python train.py --model="autoregressive pixel model" --dataset="rendered roads seen from a driver's seat, with toy cars, trees and houses" --train_examples=145000 --image_size=16 --horizontal_flip=false --levels_per_channel=4 --vocab_size=65 --arch="transformer_decoder" --width=384 --layers=6 --norm="layernorm" --norm_position="post" --activation="gelu_tanh" --mlp_ratio=2 --head_dim=32 --fused_qkv=true --bias="all" --qk_norm=false --parallel_block=false --inner_norm=false --drop_path=0.15 --positions="sincos" --tie_embeddings=false --init="xavier_uniform" --residual_init="none" --optimizer="adamw" --lr=0.0013 --beta1=0.9 --beta2=0.999 --eps=1e-10 --grad_clip=1.0 --steps=23900 --batch_size=128 --epochs=21.1 --lr_schedule="wsd" --decay_fraction=0.3 --final_lr_fraction=0.05 --warmup_steps=710 --weight_decay=0.2
Rows from block 2 of a small autoregressive pixel model, named by matrix and row number. Rows with one number belong to one neuron. Each number is 128 + 24 x the weight over its row's rms, rounded and kept within 0 to 255. All counts start at 0. After the name is the row's rms in percent of the matrix's.
After each neuron's rows are labels from the 100 images, of 14976, where the neuron reaches its highest value: "strongest on" is what is common among them. Only what is clearly more common there than usual is listed. The data: rendered roads seen from a driver's seat, with toy cars, trees and houses.
# fc1: MLP up (model.blocks.2.mlp.fc1.weight, 768x384), inputs 320-383
# fc2: MLP down (model.blocks.2.mlp.fc2.weight, 384x768, transposed), outputs 320-383

fc1.743 092 [139 163 135  79 153  99 100 141 117 116  90  78  96 105 130 147 134 119 136  99 144 113 116 159 162 119 125 127  87 102 122  99 164 107 157  81 136 141  63 191 111  70 157 140 101 136 135 131 119 146 147 126 133 153  98 152 108 130 149  68 127 163 117  67]
fc2.743 087 [107 112 122 115 111  95 138 148 124  98 102 122  99 133 149  86 103 105 152 117 165 158 135 129 119 136 126 154 136 102 116 111 124 142 150 116 122 136 116 134 116 106 120 133  99  93 122 116 135 143 147 119 132  99 143 108 130 147 107 128 135 188 175 146]
strongest on: dusk; pine

fc1.450 095 [116 104 154 150 125  94 110  84 119 142 124 113 103 110 141 150 152 181 149 127 160 134 182 121 149 111 159 107 121 114 156 131 181 161 122 143 153 110  89 123  91 129 138 102 112 145 130 147 124  98 138 103 126 120 121  92  81 109  84 128 139 135 141 141]
fc2.450 099 [128 148 129 121 115 116 137 135 122 153  96 105  96 119 105 117 130 134 158 102 124  92 108 154 112 113 143 181 138 168 100 108 168  87 104 134 112 144 145 127 133 144  89  81 123 135 143 127 130 120 178 185 144 134 123 135 142 128 148 126 122 147 139 111]
strongest on: bends left; vehicles: two

fc1.300 111 [126  88 135  96  87 114 131 134 120 152 110  83 149 111  97 154 120 144 191 124 138 156 110 107 150  81 148 112 123 110 129 119 131 157 135 141 150 126 129 154  96 121 194 119 123 151 127 153 146  82 126 100 137 117 142 154 158 100 187 105 135 123 150 115]
fc2.300 117 [114  89 107 159 132 173 140 145 106 119  93 121 118 141 131 157 113 135 130 131 141 129 139 148 127 104 148 133 111 155 144 152 115 150 102  88 102 141 143  67 152 120 166 115 145 111 130 146 116 123 127 159 120 166 143 150 150 116 144 101  93 176 122 116]
strongest on: pine

fc1.283 088 [155 102  98  92  94 147 111 145 120 174 138 105 131 105 133 118 111 113 148 143 130 105 143 141  99 109 134 132 130 168 130 101 104 123 106 126 175 143 132 123 141 110 102 157  98 133  93  99 131 123 102 151 103 132 131 164 136  93 148  98 137 121 163  93]
fc2.283 088 [127 107 126 140 135 127 107 102 110 122  90 199 110 164 133 132 132 140 107 117 125 130  95 104 178  98 113  99 134 114 131 160 116 115 115 124  92 126  98 139 131 129 133 134 147 145 166 161 141  87 103 115 140 123  91  97 118 148  79  98  97 128 139 159]
strongest on: bends right

fc1.323 109 [124  93 126 165 109 184 137 104  85 146 114  95 142 143 153 121 128 163 139 125 114 119 135 126 104 116 123 101 125 125 188 162 119 146 166 154 123 163 127 160 130 102 113 113  76 138  97 108 117 121 117 136 106 111 124 161 167  74 136 128 119 121 119  60]
fc2.323 110 [ 77 105 108 119 137 161 148 141 140 129 147 176 130 131 117 105 127 138 112  84 107 126 148 123 114 138 124 140 115 108 138 119 148 160 132 133 109 131  81 135 132 137 124 125 179  97 121 112 112 166  76 130 151 121 143 119 170 147 115  89 122 131 128 107]
strongest on: bends right

fc1.55 095 [117 140 108 144 102 120 138  77 100 104 178 139 168 116 121 126 135 172 120  85 148  82 149 112 128 154 147 132 121  76 141 131 125 154 128 158 133 123 119 106 117 100 150 139 140  86 135 134 158 144  80 125 134 111  93  76  58 148 170 142 133 101 124  98]
fc2.55 089 [ 98 127 134 132 124 147 134 168 103 124  87 105 105 128  74  98 172  95 167 118 146 121 127 129 110 120 102 101 138 124  91 117 118  96 146 142 134 127 140 146 168 139  59  95 139 145 110 118 157  97 131 157 119  96 137 117 179 142 107 104  85 145 149 190]
strongest on: bends left

fc1.701 104 [109 121  97 156 137 152 127 116 104 169 139  67  94 109 141 116 133 133 134 169 131 114 144 133 126  73 124 102 130  79 167 156  85 179 136 105 185 146 134 140 135 136 175 109 116 166 117 131 144 130 127 146 149 160 106  81 137 102 135  91 127 122 142 132]
fc2.701 100 [105 130 127 125 153 173  91 124 117 116 144 122 132 109 128 130 113  97 129 130 116 139 166 118 129 109 135 161 129 152 139 123 138 115 126 120 132  99 121 114  61 133 120 132 143 119 125 109 174 154 102 142 119 101 129 131 118 106 146 126 103 113 143  84]
strongest on: dusk; double yellow line

fc1.347 111 [116 125 136 116 116 153 130  92 126 122 152  98 103 117 180 131 148 198 129 154 108 137 126 129 118 147 136  92 104  88 151 150 116 168 132 162 146 160 115 170 124 112 128 113  58 139 130 143  73 122 119 118 126 111 109  81 111 152 151 111 142 108 128  86]
fc2.347 116 [127 127 115 154 139 181 145 108 130 147 120 144 132 124 147 130 138 143  76 145  98 125 143 153 153  96 128 127 117 120 101 129  98 113 168 154 148 144 101 120 147 157 152 137 131 142 136 144 113  86  91  85 123 146 120 133 113 147 100 168 136 112 128 110]
strongest on: bends right

fc1.66 107 [109 143 105 122 126 150 113 103 122  94 116  97  96 145 183 186 138 142 173 134 140  80 121 123 139 124 184 109 115 133 155 136 147 132 119 163 136 125 128 113 125 139 116 109  92  90 122 118 120 144 175 124 165 130 122 164 156 146 165 117  93 117  99 155]
fc2.66 112 [102 114 145 175  98 105 109 123 127 137 119 124 124 137 146 143 133 150 145 142 135 149  85 147 142 103  93 144 122 136 122 139 142  98 130  65  98 124 142  80 148 111 117 114 108 146 152 152 125 104 121 125 102 162  61 117 138 115 104 130 140 142 111 127]
strongest on: house; lamp

fc1.82 111 [ 85 120 105 166 164 170 135 132 121 156  95 114  89 122 114  82  84 112  99 139 132  87 166 129 136 147 137  93 144 113  75 161  96 173 143 145 150 106 126  98 129 163 121 113 128 127  87 174 113 124  98  84 162 159  83 159  98 136 116 115 138 122 146 109]
fc2.82 116 [148  67 159 110 140 142  75 118 141 131 119 134 126 179 112 121 152 119 127 113 141 174 149 117 108 106 152 134 126 133 177 147 144  95 186 119 123 162  88 150 121 115 138 128 135 142 164 150  78  90  83 108 117 121 129 175 135 130 147  80 146  89 112 134]
strongest on: truck; bends right

fc1.455 105 [139 152  60 135 105 148  81  96 160 140 108 107 113 133 140 115 137 153 120 110 135 134 180 118 119 118 114 155 126 113 137 116 116 110 162 135 141 156 124  81 106 137 123 129  69 141 117 120 133 136 114 158 163 127 125 105  99 101 100 160 181  81  95 120]
fc2.455 103 [130 131 114 123 135 161 150 158 105 109 131 110 148 113  94 128 124 115  99 150 129 125 134 121 157 155  89  70 127 100 131 104 111 132  86 147 117 185 152 114 134 142 120 137  83 140 140  89 117 138 138 115 130 157 119 123 133 156 116 100 105 141 136 156]
strongest on: pine

fc1.307 087 [174 117  94  96 143 158  88 134 102  76 125 116 167 109 104 162 142 209 119 140 113 136 152  54 121 151 154 133 117 118 123 184 141 130 117 126 137 132 141 111 119 139 140 106 133 132 142  99 152 117 113 120 111 123  99 171  66 156 146  80  67 136  98 117]
fc2.307 083 [150  81 111 144  92 122  79  86 161 116 137 126 146 102 132 127 112 189 122 139 127 109 131 119 139 164 135 125 133  63 114 180 154 136 154 146 149 166 125 122 103 121 125 127 140 115 130 119 138  94 103 137 123 131 139 148 124 140 154 110 135 122  64 109]
strongest on: dusk

fc1.383 090 [124  93  90 139 117  86 118 146 105 112 124 107 123 160 138 111 125 125 136 125 100  99 146 143 138 161 147  94 105 150 123 192 138 167 136 106 101 127 150 142 109 124 173 111 107 100 133 185 140 108  98 121 164 154 104 117 142  93 109 160  81 117 136 133]
fc2.383 096 [144 100 152 131 119 131 155 138 102  85 148 122 123 155 151 117 126 127 116 134 103 140 115 138 100 109 105 127 150 150 148 117 137 141 115 133 124  81 111  98 167 127 110 121 116  89  95 110 113  97 112  53 143 156 156 138 160 130 146 114 104 134 142 142]
strongest on: pine

fc1.299 094 [140 137 109 124 166 120 154 123 109 130 153 158 116  85 139 102 137 125 127 150 148 133  81 144 154 142 143 144 114  94 134 157 117 146 141 182 140 150 109 117  75 120 132 113 106 148 145 120 134 111 133 119 133 144 127 116 123 134  93 147 161 119  82 172]
fc2.299 095 [149 121 121 158 160 139  85 144 119 103 159 120  96 105 139 131 138 105 126 136 111 134 129 130 113 148 161  83 113 137  95 168 131 139 141  98 113  85 103 169 159 107 175 145 146 148  81 140 132 144 157 147 130  92 125 175  85 143 156 147 144  91 167 107]
strongest on: tree

fc1.126 103 [122 132 168 120  90 118 112 153 103 123 121 115  96  64 167 102 134 142 155 150 140 181 132 118 142  97 127 105 141 117 137 116 136 114 137 131 123 146 131 163 142 127 140 128 105 158 141 125 137  66 164  99 114 105 103 124 114 102 158 118 139 111 122 150]
fc2.126 108 [144 137 144 106 102 139 111 146 125 109 169 159 133 108 152 125 130 126 102 163 125 115 154 138 116  60 211 141 126 134 134 135 130 137 128 111 129 110 136 129 108 106 140 120 104 131 116  83 145 149 128 129 163 109 140 170  98 106 136 135 108 113 101  99]
strongest on: house

fc1.356 096 [114 138 115 100 144  85 113 108 147 103 104 137 167 133 101 125 134 117 142 132 109 123 166 144 120  92 130  81 136  69 120 125 147 138 163 180 137 163 101 173 123  99 154 102 115 164 131 124 128 164  53  80 168 105  73 122 105 140  89 101 117 112  94 153]
fc2.356 092 [177 121 136 146 123 172 132 142 102 130 105  90 128 116 143 162  96 153 159 109 142 133 102 117 156 171 129 152 139 150 108 144 108 126 129 110 119 118 172 104 145 174  94 156 138 115  90 130 143  70 145 205 104 111 128  64 122  94 184 165 105 153 123 101]
strongest on: truck

fc1.580 097 [113 115  89 164 117 136 139 163 111 169 133 137  90 140 130 149 164 160  94  94 130 150 142 134  97 124 140 105 119 115 128 122 172 103 103 166 169 158 138  90 130 143 146 129 114 165 127 120 148 116 153 131 106  84 129  77 130 118 144 130  89 104 119  86]
fc2.580 090 [144 116 117 141 155 158 147 105 134 129 104 134 113  75 129 161 127 143 114 156 153 100 108 157 121  90 141 106 113 113 146 147 181 121 112  85 124 130  98 124 118 111 114 126 145 139 125 111 150 131 175  57 110 126 111 128 110 136 132 125 160  87 107 120]
strongest on: double yellow line

fc1.542 097 [142 151 108 126 119 109 118 159 132 124 108 149 136  94 190 137 133 138 147 100 139 141 150 124 147 130 125 105 144 123 142 111 100 188 165 113 156 165  88 157 128 119 146 131 103  81 163 139  72 116 151 124 152  60 133 120  79 123 117 155 142 114  98 124]
fc2.542 095 [146 132 148 171 173 158 130 139 117 117 153 157 112 154 120 127 120 138 106 114 116 115 154 109  95 122 149 129 129 137 140 122 168 141 136 114 148 147 133 101 128 168 114  84  87 166  71  93 146 145  96 156 138 168 134 144 153 108 148  85 152 133 131  82]
strongest on: snowy verge

fc1.531 103 [139 135  99  99 111 128 134 130 142 149 137 146 113 161 139 126 129 121  52 107  93 144 114 128 139 163 130 105 101 140 146 103 105 162 127 112 110 114 122 130 129  97  93 115 129 141  80 125  98 139 158  98 156  98  91 152 131 110 127 153 154  96 129  93]
fc2.531 101 [162  65 152 114 103 170 123 129 164 142 143 127 151 104 129 129 106 109 150  88 116 121 123 138 157 161  84 127 115 171 157 143 126 124 110 154 107 123 106 155  96 111 111 146 145 123 142 183 132 107 172 166 108  95 126  87 112 101 161 126 111 103 103 122]
strongest on: crossing stripes

fc1.494 112 [114 133 106 114 173 150 106 127 132 137  96 137 123  93 151 125  97 115 157 116 106 163 134 122 143 129 137 146 137 140 133 156 158 120 117 132 186 169 140 122  92 119 138 167 100 166 135 100 131 132  94 118 146  90  92 171 140 162 106 123 128  85 125 111]
fc2.494 130 [115 141 112 120  83 106 147 119 111 135 161 130 170  86 136 149 139 130 156 130 127 157 131 108 149 127 108 130 122 113  96 115 152 114 131  78 162 135 100 133 121 128 174 119 117 105 107 103 130 129 105 111 109 135 106 138 128 121  87 141 154 144 150 143]
strongest on: tree

fc1.448 085 [129  79 124 107 143 124 135 134 132 140 152 123 120 109  94 108  98 112  89 137 179 118  96 137  84 140 116 109 124 107 100 176 110 144 128  93 138 147  71 129 121  54 106 113 115 105 132 104 112 115 114 130 119 106 111 122 139  89  90 146 118 127 109 139]
fc2.448 082 [118 101 129 114 144 111 135 118  85 151 133 160  59 149  98 146 104 150 128 127 145 141 107 114 117 105 121  98 146 123 151 187 137 140 152 122 120 142 101  92 115 105 133 108 118 112  85 109 167  94 124 122 102 154 137 181 129 117 160 174 165 101 148 104]
strongest on: snowy verge; dusk

fc1.139 102 [157 130 132 143 103 109 129  83 141 174 199 140 136 142  92 137 161 102 148 170 111 141 140 132 151 147 140 143 137 118 120 177 156 127 176 116 129 115 159 147 118  86 132 134 100 130 103 119 146 112 115 159 175 115 113 119 122  90 136 139  90 133 181  93]
fc2.139 095 [116 100 170 107 100 141 165 138  92 110 145  92 121 130 136 123 111 123  95 124 142 101 161 144  99 149 108 108 177 119 147 111 177 128 120 157 124 152 130 125 162 125 108 112 143 115 169 111 127  85 124 137  91 132 123  84 176 145 152 131 163 120 127 131]
strongest on: bends right

fc1.651 099 [155 163 124 124 136  96 120 100 155  96 108 156  92 126 137  93 124 153 154 151 144 131 117 133 145 133 124 160 128 136 135 116 103 155 126 108 153 136 136 109 132 133 210 117 115  95 159 115 130 122  70 136 130 123 130  78 114 144  91 143 114 137 126 133]
fc2.651 102 [129 125 139 116 151 170 131 139 140 143 125 125 128 130 168 143 127 163  59 116 120 197 159 114 143 115 116 105 110 121 103 113  89 107  81 146 147 100 122 148 123 109 112 126 160 140 120 114  92 125 151  93 111 106 174  94 163  84 129  75 140 109 151 117]
strongest on: vehicles: two

fc1.691 095 [146 103 148 178 108 131  88 104 124 129  84 109 108 152 128 113 122 136 107 134 128 116 173 123 147 127 130  79 109  88 141 127 131 131 101 105 117 141  93 161 143 166 136 124 131 137 152 131  96 109 132 127 135 117 113  84  99 118 144 123 132  99 110  98]
fc2.691 094 [111 150 102 111 119 135 136 143 120 130 132 127 137 164 162 132 145 149  96 125 119 165 100 119 127 149 131 138 116 124 135 145  93  72 119 118 123 104 156  91 147 126 125 134 144 138 142  91  89 136 136 138 138  60 170 114 102 123 136  98 137  97  96 160]
strongest on: truck

fc1.33 101 [114 124 128 143 159 128 119 196 157 127  98 125 105 160 115 130 110 137 121 152 151 128 139 141 139 142 160 113 133 126 176  97 171 152 112 141 195 103 129 132 151 129 149 142 133 116 159 160 140  77 117 114 110  95  48 139 113 128  94 117 115 141 131  88]
fc2.33 102 [135 122 157 128 140 146 151 130 128 119 154 105 148 152 167 152 146 102 152 114 127 125 126 124 169  92 154  99 126 168 123 137 171 110 134  85 127 146 111 103 103 122 145 138 123 110 143 120 117 134 138 165 119 179 144 142 146 121 164 130 153  97 147 161]
strongest on: pine

fc1.760 096 [156 106 136 142 152 109 179 115  96 150 116 111 120  98 136  84 130 126 108 110 131 111 182 153 143 168 119 145 115  60 142 119  94 160 139 192 154 101 120 112 119 100 130 156 116  95 138 100 132 172  96 137 147 119 123 119 101 141 147 136 145  94 183  94]
fc2.760 091 [136  69 122 156 129 154  89 142 161 119  91 125 141 141 135 142  86 109 144 145 120 171 120 138 132 119  78 186 126 145 117 131 136 144 164 105 130 102 187 106 181 119 121 126 148 144 127 114 137 106 125 171 167 169  98 137 101 132 121 137 129 160 158 114]
strongest on: snowy verge; bends right

fc1.42 101 [163 132  87 129 117 127 103 120 144 160 122 116 141 127 115 108 104 134 122 145 152 158  96 131 136 105  89  95 119 106 128 112 102 113 135 146 131 164 110 106  63  87 150 162  97 129 138 146 112 108 122 101 139 118  97 140 117 151 160 147 117  93 130 145]
fc2.42 101 [168 140 108  76  76 125 131 124 183 149 147  97 135 108 141  57 153 140 134  74 110 119 118 131 121 132  84  60 132 148 154 127 129  73 116 114 148 139 106 126 168 118 138 127 104 127 101  96 131 128 118 141 123 119 132 134  85 101  82 131 159 124  98 150]
strongest on: bends right

fc1.149 099 [187 154  91 155 134 149 146 166 110 176 137 130 126 133 141 138 113 109 122  94 125 136 117 103 130 125  95 165 124 124 121 104 120 115 122 108 116 108 123 138 127  81 120 104 110 109 108 132 143 118  95 137 122 146 118 165 110 109 101 153 148 133 119 121]
fc2.149 099 [139 130 126 124 107 139 133  98 124 117 138 100 148  84 134 113 121  89 132 102 119 110 102 121 133 130 146  91 131 124 139 140 140 135 128 151 112 146 149 159 100 123 100 160 102  93  78 149 137 111 135 156 120 165 160 119  94 129 189 176 167 126 126  73]
strongest on: crossing stripes

fc1.493 105 [130 128 149 127 147 180 116 110  92 140 134 103 123 130 113 113 104 110 161 142 125 186 116 116 104 124 109 148 136 132 140 120 111 111 121 167 164  87 170 125  93 116 154 140  87 134 114 138 121 132 165  50 154 120 134  99 143 118 112 132 114 148 165 167]
fc2.493 105 [132 129 192  97 141 146 132 130 149  95  91  78 153 112 115 122  88 162  91 155 130 152 157 126 135 139 109 122 118 129 144  90 149 114 129 127 113 121 131 118 134 142  76 140 148 154 127 139 155 183 149  78 159 191 156 157 136 172 204 112 124 158 137 122]
strongest on: bends right; solid white line

fc1.338 103 [157  76 126 119 107 135 100 106 115  95 164 104  68 170 146 109 120 108 125  82 178 110  79 120 113 147  82 120 142  83 168 141 147 150 124  79 149 100 121 164 129 103 144 131 124 141 142 145 129 144 111 124 135 159 102 155 115  87  95 111 103 130 134 148]
fc2.338 095 [118  96 124  97 106 137 137 144 118  93  84  99 116 161 137 116 135  87 101 150 110 153 157 132 122 121  92 111 127 124 137 117 140 125 105 103 127 148 121 129  97 108  99 146 113 151 127 177 171 118 191  97 159 102 165  90 108 126 135 136 130  94 168 142]
strongest on: dusk

fc1.498 095 [146 155 149 166 118 134 133  69 104 114 145 110 117 154 161 131 141 146 136 138 133 122 159 123  85 119 108 121 121 113 150 125 121 106  91 136 148  85 101 122 133 108 136 121 130  91 127 129 121 146  98 130  91 108 119 134 128  94  99 152  75  98  89 159]
fc2.498 089 [148 111 103 136  85 168 130 160 189  60 131 127 127 113  91 103 113 110 119 115 143 114 116 136  92 144  72 143 115 152 121 127 106 144  93 148  86 139 152 143 133 180 107 137 143 104  69 137 127 113 153 127  77 110  95 146 102 120 126  89 110 166 134 109]
strongest on: double yellow line

fc1.602 104 [120 110 118 122  77 113 119 124 102 138  99  78 126 152 164 101 130 157 169 135 124 124 151 106  95 120 130 122 113 108 189 130 145 129 177 159 156 166  79 139 119 127 134 117  68 105 155 104 141 142  83 116  78 112 116 174 124  83 110 133 123 108 173  97]
fc2.602 100 [ 98  89 189  92 170 152 119 154 111 149 167 180 143 154 158 126  88 116 102  97 137 125 149 121 131 133 136 103 130 116 145 123  93 111 143 129 130 144  85 100 136 109 125 142 144 113 113 101 114 157  87  92 109 139 107 125 155 140 149 105 130 130 124 128]
strongest on: bends right; solid white line

fc1.512 096 [171  92 135 130 102 189 139 138 143 125 140 135 144 129 136 176 114 152 155 134 128 155 102 109 122 145  83 109 130 124 110 106 139  96 103 122 136 102 145 134 114 142 118 142  77 143 142 127 137 129 154  82 134  90 112 133 171 146 113 163 140  87 178 151]
fc2.512 101 [ 92  86 110 132 175 148 127 125 155 130 119 104 157  83 139 115  95  95 189 148 152 180 153 128 108 176 140 115 130 126 133 123  87 173 121 144 111 123 133 139  92 129  86 147  95 111 129 108 124 121 136 129 159 106 151 131 105 131 142 108 146 136 118 119]
strongest on: house

fc1.589 105 [101  91 126 203 109 143 129 168 140 181  88  87 103 126 105 144 113 145  84 103 117 118 114 108 121 129 139 127 118 122 114 123 109  97 120 169 134 127  90  88  46  68 138 110  99 148 102 181 117 128 122 155 157 109 137 142 141 143 200 128 143  93  76 114]
fc2.589 123 [124 113 135 132 176 162 125 140 130 138 109 137 154 143 134 124  88 180 136 133 123 120 119 122 139 146 147 142 111 147 173 119  87 157 139 110  84 119 133  86 125 126 120 160 152 131 108 126 109 120 130 168 151 129 124 117 133 124 181 148 139 121  94 141]
strongest on: truck

fc1.442 099 [129 147  79 129 150 123  93 125 118 107 108 150 128 117 125 128 127 136 130 115 103 152 134 121 120 117 101 131 130 116 141 115 115 161 187 119 129  79 109 146 131  97 107 107 150 117 127 116 150 164  63 104  96  88 134 180 124 114 109 123 116 113 168 102]
fc2.442 097 [135 117 118 147 134 109 136 154 138 119 160 122  97 122 122 218 117 116 175 140 114 159 188  95 129 102 155 120 137 129 136 131  56 127 112  98 156 111 139 141 132 106 140 141  96 169  98 114 157  89 159 174 104 131 113 165  99 113 122 114 176  86 136 101]
strongest on: crossing stripes

fc1.579 098 [104  91 130 105 124 107  81  75 125 142 113 154  94  81 103 107 131 139 112 150 122 129  96  87 110 110 119 148 172 120 123  56 115 141 127 128  96 101 118 128 121  54 144 176 117 145 135 144 134 127 117 135 108 118 126 133 121 127 112 118 115 137 142 142]
fc2.579 086 [123 127 142 123 107 107 137 104  96 138 163 106 118  90 119 109 119 133 159 119 131 118 121 112 110 119  89 147 198 138 132 132 120 149 120 129 119 148 142 138 139  97 114 151  99 130 134 155 179 125  99 114  71 146 125 136  95 126 158 148 133 119 160 115]
strongest on: dusk

fc1.554 099 [148  80 119 130 155 159  83 138 112 129 113 124 146 137 123 100 128 119  99 116 139 163 125 114 116 106  94  96 121  97 128 120 125 115 137 123 123 135 154  94 106 150 155 136 145 103 138 165 141 104 134 132 113 122 137 101 113 146 157 119 109 112 133 125]
fc2.554 094 [110 168 141 145  88 126  90 133 173 148  89 132 165  90  94 137 130 140  96 162 122  98 118 137 117 143 100 113 138 135 189 112  72 123 173 102 111  93 105 108 160 122 112 111  59 110  77 120 137  84 122 107 127  94 111 116  88 157  87 109 169 130 150 105]
strongest on: pine

fc1.278 093 [137 119  90 183 146 172 121 118 114 143 105 121 105 151 116 138  95 136 130 120  90 126 116 108 121 164 132 110 126 100  98 161 130 149 132 155 109 134 166 157 105 149 132 114  78 124 117 172 117 109  66  91 124 149 149 148  87 112 117 160 185 118 158 154]
fc2.278 094 [168 124 169 142 121 140 106 117 141 117  99 140 124 114 129 115 137 135 130  98 161 106 168 116 159 152 124 142 133  76 134 142 108 109 144 159 131 168  71 131 177 130 114  83 135 156 177 107 125  82 102 118 129 110 115 110 166 143 106 123 138 124 111 135]
strongest on: vehicles: two; solid white line

fc1.379 099 [113 112 161 143 149 106 114 158  66 146 129 105 132 132 147 119 120 105 117  99 133 120  97 140 187 113 139 119 123 137 105 168 120 131 190 122 113 143 154 139 137  97 139 157 105 144 108  93 133 108 115 112 142  81 143  90 117  89 164 144 125 135 139 130]
fc2.379 092 [130 151 105 121 153 114 139 125 135 130 109 127 116 145 119 159 109 124 112 116 124 126 127  99 143 123 157 111 153 110 149 133 132 133  86 129 134 104 106 138 115 132 169  98 128 107 115 171 161 128 172 119 149 113 119  95 164 124 145 126 107 142 169 170]
strongest on: snowy verge; bends right

fc1.688 095 [127 121  86 158 132 141  72  88 120 149 145  99 148 216 124 148 106 122  95 116 200 141 123 108 142 157 127 128  93 150 113  29  96 138 132 114 107 139  41 135 121  77 132 178 121 135 149 144 133 159 134 151 161 140 117 140 168 156 111 146 159 145 106 114]
fc2.688 093 [148  97 101 172 106 167  90 115 128 162 106  99 170 209 115 168 140 150  97 165 145 131 124 124 155 143 152 124 129 109 142  68 130 142 104 135  81 147  87 164 144 129 115 135 128 141 139 154 117 113 135 142 168 130 122 139 143 148 105 157 142 164  91 114]
strongest on: dusk

fc1.110 095 [ 93 119 125 155  87 114 116 111 101 145 132 130 114 158 113 147 134 198 110 151 119 144 150 117  94 130 115 121 105  81 176 123 110 152  88 161 130 138 109 129 152 115 196 137 141 130 125 132 149 146  69 168 106 109 141 128 126 131 108 130  79 101 147 113]
fc2.110 090 [152  86 108  99 151 144  95 123 163 113  99 127 115 155  88  74 106 165  93 161 110 114 157 139 122 154 153  72 104 125 139 152 104 175 167 147 113 107 123 122 160 118 148 125 117 172 122 169 146 128 117 119 104 113 121 137 151 106 165 134 143 174 104 136]
strongest on: house

fc1.500 104 [103 138 100 115  99 153 110  91 137 101 133 125 148  85 135 112 116 182 157 136 157 120 171 118 144 118 108 166 119  86 105 127 151 115 125 132 129  99 105 159 128 119 170 141  88 109 141 131 127 147 167  92 142  59 128  95 111  85 135 130 140 110 126 125]
fc2.500 105 [124 122 146 150 154 126 123  92 132 133 123 179 123 138 131 105 105 166 132 107 151 162 110 144 129 131 127 136 124 108 106 138 140 112 133 115 125 113 131 164 102 123 120 158 130 114  85 166 127 146 114 110 147 120  99 159 105  80 122  96 142 132 143 167]
strongest on: house; bends left

fc1.703 105 [128 113  79 148 147 132 139 153 152 140 148 154 147 177 129 124  98 171 131 155 133 144 139  94 105 102  89 102 110 110 140 135 116 109 128 125 118 159 124 134 127 123 118 143 139 101 101 105  94  98  97 164 128 138 105 124 133 112 110 114  83 120 123 152]
fc2.703 107 [112 137 102 127  97 152 168 147 160 121  59 152 123 144 115 143 154 151 149 103 141 102 155 126 114 115 152 159 124 149 102 141  91 139 132 176 151 140 125 104 123 142 112 132 121 103 126 115 162 111 153 102 136 142 145 128 114  88 192 101 117 136  91 128]
strongest on: crossing stripes

fc1.36 108 [104 128 112 171 174 140 116 121 133 184 171  80 124 155 143  93 110 114  94 116 121 147 102 117 117  98 116 167 123 139 144 126 119  96 129 156 125  88 120  79 111  97 157 145 113 121 141 122 157 157 128 133 129  92 140 151 126  85 153 128 132 114 147 129]
fc2.36 108 [113 126  59 144 193 153 120 117 141 153 123 116 117 145 147 137 152 142 102 146 124 142  84 122  63 153 121 138 139 126  89 104  91 143 115 133 128  98 144 139 119 169 124 121  87 120 141 108  99  94 170 135 103 124 109  85 100  69 140 136 129 134 105 155]
strongest on: double yellow line

fc1.677 105 [109 165 100 131 134 129 140 135 106 149 135 114 113 127 126  84 113 148  62 121 131  96 117 110 169 119  99 112  99 100 114 131 157 123 151  89 129 150 112 118  69 115 170 149 146 119 160 139 133 122 161 116 148 137 106 128 108 160 129 168 108 115 118 113]
fc2.677 095 [172  91  98 165 137  85 123 125 142 144 124  98 170 156 159 123 105 119 113 158 111 199 105 124  99 178  80 126 123 132 121 112 104 155 165 121 126 144 132  97 133 131 108 170 107  95 103  79 120 130 103 130 125 156 118  78 103 149 134 131 113 154 131  98]
strongest on: pine